python train.py --train_examples=39062 --encoder_norm="batchnorm" --encoder_activation="relu" --encoder_kernel_size=5 --decoder_widths=[24, 48, 96, 192, 192, 192] --decoder_attention=false --decoder_upsampling="transposed_conv" --adamw_lr_other_params=0.0017 --steps=18300
Rows from block 11 of the encoder, named by matrix and row number. Rows with one number belong to one channel. Each number is 128 + 32 x the weight over its row's rms, rounded and kept within 0 to 255. All counts start at 0. Numbers have three digits each. After the name is the row's rms in percent of the matrix's.
# convs0: first width-5 conv (encoder.blocks.11.convs.0.weight, 160x160x5), inputs 0-53, a 5 kernel for each
# convs1: second width-5 conv (encoder.blocks.11.convs.1.weight, 160x160x5, transposed), outputs 0-53, a 5 kernel for each
convs0.1 116:134126143098115143116094124147111079119148175104123116122107079098098109099143060081135168100100072110129116108116121110154124103155137123098055147185140166047100109135123065100162149141117093086128182156146135103093143136110116136073132142135151061134161125119144161128163150177138143144141155108087178135116109173146140070078098109104054075111148113076069054155156104046020127164135096174184153117106099176126138093137114083159151105170148175148200137127115109121132147099104135064052134067105107112098147078092101116109118105103132127083170121101112166121185166148168136112129154086147121106106095140128088080069116135185136154074120103107140124193144123105135111141133109115167095159108145100108092106096148098119145169157097092111151133073145100118133083126109158121098145146046076148139144163204156138150
convs1.1 136:079098069122115147112109116135170177219132128192103106133132146098130097113160152140106133105185142155136112109089179114161137147129118141156146130144170112096123078220135161193120116157157114076120104123127095130183153108137151158107162189156145088154081211160149155062088113116057107092123160104194097113101140123152116091094114193089151119173115161128156139124153181124106145120070084095156090128124078119139166113067194186107125150141078107168167149116203146071102070178156131120093163167111134099099151107126101110139122077115181157092125137128154121103109095167179112135090127057144182165137124132135174102108117145114106085130132154105038125128098098106118146070100152119134141110059102144132108133145083031131099124140122142149173176100135151140110146130102159125096134163060133083118127105177162159198
convs0.2 103:075110126099138110138117103095195105083091150103086123100139136162149094128102083113125184148104103071145101188144126083145121109099133144158147139114059119134103098162120169045064112157156139147190134196105161126127072137133122142118136153145088135083152221120184109201167125121087130170000179145136135124099142112107126095150127146138144116094070141107136198152088180086118074124117095130150106138141086132153183157183140096135128148177099194136158098134155131097095098147083102074174152124153133055099099134122099100193103129097171168176118133122130091094140136133149105102092079144150117138125111122177162112078070110128112133083122125104143147117077198113147166105109110165120158137077125157129143119054044081152113090173143129092087109127040116079104130109102108182144120127130128105175097155111086111140
convs1.2 108:087132153157146213152086193121120146128163101177070124114115104181082111097125126130114141109130158143138095143109082124105149125161116144123161107115067135133154129098164143150099132116185063137079126138164121127156142132156105091080120124140095127054135163129156064105184188095099157162129139182077122108119112101124083115156168103147090159130031137231087198150130147106149086072085170107149176088095137077106116118137100127113149076166068140116134136140159132167128155137126150140086143136125173132140169152081187052153143148099121129135137116151101092106127085214125123141163131126172122124153207130081107107205120147134080130086121147129118152160123181125178054114090164164163080132106096153096090081142093141134206132139134127104119138090122119089106159097136172125135107154109083125197117109151143120140
convs0.3 080:039087054178098139136131147145120108175075118124098111141087127139112181104163064139125115153167131131176146112124154127163097121105151133119172194127163118134134091063140113117102152098162132154115115085135107116169118205122148129175113153125147169111178135122116129135148084165152181124172093141147129149067139163177111145148126103093151128090118146192142137087076084114121065052134142191125122105096095101112092064072002130065155145115099110106112135135176163134127182103089172115117163106140138186056113106089134124160093112092144133172103105137124131125109116137124160125158177151116137089177130086076105121141098092074181115148208163142085095166109099121121089178154125144082114164103122112172129093144164086113101146124162112112166170158202116083153156190087085142106080141147171152106137119136068136169
convs1.3 060:116091116120159144073161149132110049131140153169122103133038051094077112081139181111112132147133087081097162105125089099075139041176132103086123100117161151156158150168092059114123141114073122122076120144081096122094110139140113094112120087124140132116100148106111141161130108078164110121165165117148080130142078123132099094105114180099166146162148126119187154124112136138137141127125111201137175172190105155114107109160158086115127137111127130093072132147064040068083151161127079155191126160132141116113086096155114117145155086123153127077128113151163129140109108169110132133141148142127081071098142169086108151057125152142155097115110093076012149101182125120108090121116114078142119097149074114177159124090177141186133128093098120116109123126171080162089138080141103104122056112111106170126163148152115139133
convs0.4 098:142146150145110161148045150078130131123154105108100116091104096127141129135156145176118090096118079109102093129124180128128195135078110132141107136148080084130111088150069119031088155120155155134140134188196161095118145108109136069109133133144099118077088125126140158122145075141125185148080141137036128126111109140088109155131102105067114164184148090188136169128064122198139128131074130096114153141130088180131179115155111131151156135173125164174194112090135152084074098089130114165139155130130111097100148108109122102093130121115100125125084094140128159105132178180144152150196143111110116111144083124099127174132076087110088103111120099110108164130129130086117073073119105124143163151122133137089119100034113133139111142145039136148131139126089141107132102120130115115149076122190115180122107188111124039078
convs1.4 112:137101100100097192153119112143129125122189146122105160117171106135073097136150088110108112150117100097126081107094149107165134132120160121146168174115134129082084154075165149174124091106128104106092126166145100179103152154128168157137135143100193105143114118098107140097158106121052134146171197122114118117127105128066065153121139065141157105157125126115110141133138150166115132129127117098159155147144129098120081103061077089100157074100103150076144141139140132133197158096142145136088182152124117109155173139125165175134079111132169185162072156098122121108147094132078157113144135135145116143157157143167140121152199136106204136121093081176143154178091107110120074114114207147141148146113096147112156124077117174123130122124181200146089136090135166187091087125165175131097162194115095100087136141087120144131
convs0.5 080:049146148103057119158090149111149095103144174146102136095081153127164082140094116127132120110115108112142127117136099119056124177178166095180108074108142179139123200127119115130135149160170083158110092104124095198080125116110207188187126188136121072091086112105127120145100143116116177131090107135116195125085124180141179165067154150140104125175092165148186096103101109124076050105130139144158105124127131133095084105121189132078103082121087096108120107126129109148128153139194103143131119107121116128188145123063107168178146092122126116119149158109139100088103122114123170120080100126122095145133076065058084143138090134131194200155147102111142114078090151150143175048120125155150118086107139174143088105115127180110136164163186154097100152122165118107180194075121157073096169097101122144143127136171143147141
convs1.5 054:126120138117111175172087121141123115069150146116142183102143150142098103092128129169161110125152103096117146123092090105207112143076050134143047096167099135104119101130129085111163100105142095048167150092064075151155144120122030147070128095125177139138108135168135131111125175152121136091133160175157166094128108144125120131110115094170099115117171120173143140168139104130161140150098176161146136166149112173138129093135089141127079124126110145132090140182139158147135128102142128136174120125133109123134116137111132152108223137110128144156207123104069152117072081157132204107101141104098144091079176131098133080102079102084093203137095186148136170176118150124151114126110092156046112167170203139161131157090119075114162090122136105050170134160132181162146121089066097117058103056124183113179205132168110113189
convs0.6 104:112119133155137151164140184121112111097108133101093125108142150126113112131118088112116083102139095091144184192227237143082173193167136166169119088146153156127128116203129119118132144129102126138139192156213191182104097171121167065073053117117134109131187125163201175181091079086120063194103136101145130147091113116138162142140123088118163098144082134060129110182127131111071171153121150127156107119099093103137198156160099142131162123148112182181150146140144170162164167142154155122146117091074128090062069058153187124137149160153122104110129124110081163141182183163156149140056126099169129168165165140124180105163116127109105067116136149132105191138187147233192128153111144241098187106154139154063091083079090123165152109130156134129080135134157098100108102110142129133118085116114135111125118132151128105160
convs1.6 110:097115172125061155074057086086077122117142124172172091113101153146088100136151136168145137159132181099084136113097095138108126093109101114077066073090162132141112119185091114116102153129068106145153089116130123144114167118140101166211168128104099174068172134118117089123112112124086160162137125170106081138125110119150069124127087168147160150112116146152181070152134069056159143093151052146162178143126216075085137112129125106125104124122138146067114110114137153132122128158093099067067091103081110155211151141051140133077132176187128133123118160155145102094147102151083087072103113130138197193123102148137160129122134083163132131068070122133106127080092104130158149149121116172142144154126073109106114102135101087104183148133128124094101083103102173115054123084170159168126144103089146062109164114153118120106
convs0.7 077:107157122163166122139117128094142118135079142120141121149106105112101156107148149182125169120149077109108119121151129119191145159100078144100159119095140162125115160129153130192108102080159134161114089104082119134131103087080128153168187136167150194129088104151113141148170176115051076191184092091076142129133180102099152182144174125071063056114121144088127113075124128115099152133130069132110122123118162130105100113108159162102124078108106120102081112164185121088161118076082077132133074079085146146103123084146153079142092077113099120139111163128079146146113092086108078112168110146181120159163156175107094079115139108171178086095084203166117162131126166153193142170126125151132142111106199132117112090063095124177172136192125079131127117171142105087088168147106203166146111122090097081108124134114174178147
convs1.7 054:134121134117127209144076164138113065104145102197170111123186129131100128096086151147099174080102125132171144142119118135074117080150094148093109134133057102107116123143097065129120061108107123127142125138143137186189133151143147102098146115168156134147148124143102133161171164083133077129162162102107069106122137143083065167109136109099151146176132178146101141131106155146140105154133160125134131144115084160107116095114167121123081162108107105173138149131111132077130104131168065101142088117114156135141153140170166165133166113148146153130143158127134166166144132141172113081082138143122113072127128161103105162156183083074165109123134143093112162147109114138099128124182074152165180114094148231173165069096101094101084113074142099116144145126136138074138135094161161114111134073130141187170165121111117127138
convs0.8 078:094094105079115148171150108071169156101141100118122158158146143115197111160129158138120111114124200121139123144112111133167204132103061082128155101100138192086077140099137175131169093068127147131119107098100127212114084112119093146132132151136164111085077137117143146114079111163131128172141133038111109149167173122170143102156167130193070181174134126136091106157132143097079185149124121137118084114124135110091085091103097170124115092084127106104112140103167051104136164136131137172166136164069120103154123056186155131133139078127110157152116150027086160121105109117096123088099140158109121113142150124136110107145070107210153146123121055121180120153222120133101169061134130054120120101116117147102113088114135105145153176139123136129191107123130150108145083126164161114144083133083148120132110088105180138135
convs1.8 053:114095117101092178143116133085119138054101121174080177121135104132158124100110142151192168097138121168119102118113133155170071169130137117157042151146077093083079119124173090136153136096118120146094143127121120113137141083110123125148169137108159173160128174100128151106122122100120131092142145095089121056149114173155123126143172052135097099108185146147100131106171157127091130147127117088115175160143098126137128162157090140106104172147124158122151119132140226122100130166085106132127148136130131134116124154118087160118110110154121129182131153178132196162090131095161135139126163101115088098146183181086141064165161175139094160120081168161175129205131129097190150093105161155141101116114159190165173080133075095049103144060116095077178169148099126134111132135179136169105162102154119060194187154112077118167
convs0.9 136:132099067093113091130097103143177129126142158113133088099118089086076048096156094085117069096141089103102144110120130133108103095131121105090080095077067119093120152124120102129138125159150151127130148155160119118073092157174108057094116127146070103128117127101126114140077136088135157143090085108111126115123134123125114065144124095057086111146122129134141090166140152155157066067107130137113095139114153148141143142152085095071080073145148146165170123086058132125137117093102079157145077058088111066103110150148143108124138150119106130136132167111121160133136144162121178107081155149114140130108124145131076093106086095083128162153146075096109137087083137013114136117110134118086113156098076136116041084064115079123138074113098128154096157109099113102065123159145095151106079125089096068123126136109119189160
convs1.9 165:143149105100118058113111133135153170191194115086125174141143134138171142124162145100088098198122066141063057109131117104055118187147094131175177186144173159157136102137155148159160097106132101175070154147128098172177195105101087161148130122143134103133118122156179146106088106100090096134152150118181126124130127132066109090133167129133146145127168126107162196098081101108174133165130145166128142161131151139104101141090139146154155088136112145140096128110101131093090120124100154103152132164136066046092121220131098130100122093090160156125103174148137116110145093134132129136086167119127111185090073113076103139128102075142125081035062099159133052139137174117161172147159082076123116112112184147141104126151142124090127133109118134106086123192128110092110158139076173145183106073168132089159093092129156141076
convs0.10 110:139115153177134158130113152125119107103142102147153083132105147146117148134126150126160162123120110102119157137148137144077136102124143114138106117104182162117155130144140142072123145129145126188077170182135115118072142161190089130168094124102135130168173069131145140175091131118127097097143119110099136104106130119103127186149113147163128116087124155205113096161173143110108139156110130100122116093109138098147096089113163160196153117055136101106102099115163123134131130095108171150167169131169132219205182047193069163137212130112111113114101127152103125111177170138157158098095139118095051091109095139138150177174114123124133128188137076090114146079093098119114113104115122117184156110124163153082113091143073105090123138169131116142152098088147174123166144121100153119099144098114110136138147109134104138146
convs1.10 107:119037129123101056134123153140098079127136117100117089079101120156157091135120160079169104163095151159150133088090083122138087154083102119124126134105121104156143133138061137123120070158154230151109097137140111108140140177133143114107110110112186179148104168066124112110111171116131116106071174166142148150139098138111112155210119173087117137177176099129124080074131129146149132101120111134082124177128115141080150170100118115088153156124143123142158140115120140130124130133090115133131176165083110176128129155160103145139156191189139126144132131119102101118122132079100129160130120083132153132122080000064145091124159084091149145132109182123133155153132138118113103088137084128163151112144105105088139133208063158154181113098188158150148099114067128119121148151093125125087092121076079074129107114115109158123
convs0.11 071:000019127117153088099190092196206154084088077112153144128086129121154083136130168128169173158128103167172132149113140134086132162137134151131132108095130148137161186130097126145120127133159050110119087123085121117118136133129148125059063102135135152187122141131106139109105142137118114131110122101140133088153115196133120123094132163170087139094142124100079104152141133141092070066067156091104117120135143084126065087100080073111117159106130129097122145102131135101078142169125132138106124168194181112174143089137169174186189103116163145183145151121129104140097126089123110121177106101106093145133128156133082130149101096115118139049178148172202141135124139140127138135151150097165067142149089118141175180127166181118105154126172070092186149160136094100172163158162139132212101104119142126118115139124152081111
convs1.11 053:106091107147133081061093200164118113055136125102119108097086140089126084054105141160153128062060116127131113124132161160117105129119142094096042119136110131088187162114132035078133152135124126091191114083118107089163115091119181176122127117124159111106096114144095183143136116083157136134132143129117075092131104138148114104156145131117117116126132103156148136095103082128165134163202162130129164191158064123130139142177112161106175189126117100107144122121127103098120098063127147102130095109155115101089083096146112125094126132104164151175128137151134172133111121114119123131132179125144161091109162160055083074109135162118140189062100115145181192168134103152140102102147146159115119149146130101125144114098106099123172063120117133132127173172123069074109159132114191126065133139095136142099117099147126146128
convs0.12 070:063090116133136075176127130178164175050095173142111141146125115095172106137098188088121161139132215147121121122138100118170132091135126131155129070168125162117102145133165114144143125125209142125094087092086099203105108160124101109146118174094097137111055160113124093128066118170135097158095118140136120122116149135135111089095168075113057152158102119167160145126112094096117140142160081100107114121132098109088129104136089054133233119131102132085106172144135076085167086113129062122093115147164172110128108113118111108097008174158117153133134126082159136118113116095104120084131168091093093121072116090134159080107132191091094088113129197119163110124062078087097178054176135153150096087076095157135103129122128183129201149136137104125136148112084144100142098085203202177109147107146143108149159125104101170130
convs1.12 049:101079095115101149128065111167130123069117104115095140113174108122132140127102129164178113076099121081146134093133169163142113111077108096127099135133184076100116124130102076133125115087122102124122099098146126136094099136124089174120187114140158129190114093123147157096110129095141148100129148146123067123139077149132108101138084095160103154123135140129100122113123104126105125150130181084130161173161122149161135131146067110138195136138095120112197106143133148146169111097167103099129161141114132126092145117179186181106123114083132090128140147101139177161102111135110118099117188144136191114123188105124134037194202204130096174134141070108158201215159164138133109128123140218128115156069136141160081090078116069088129081083092117157159165167121140077095115175155140137128135137090160140121136075166144131113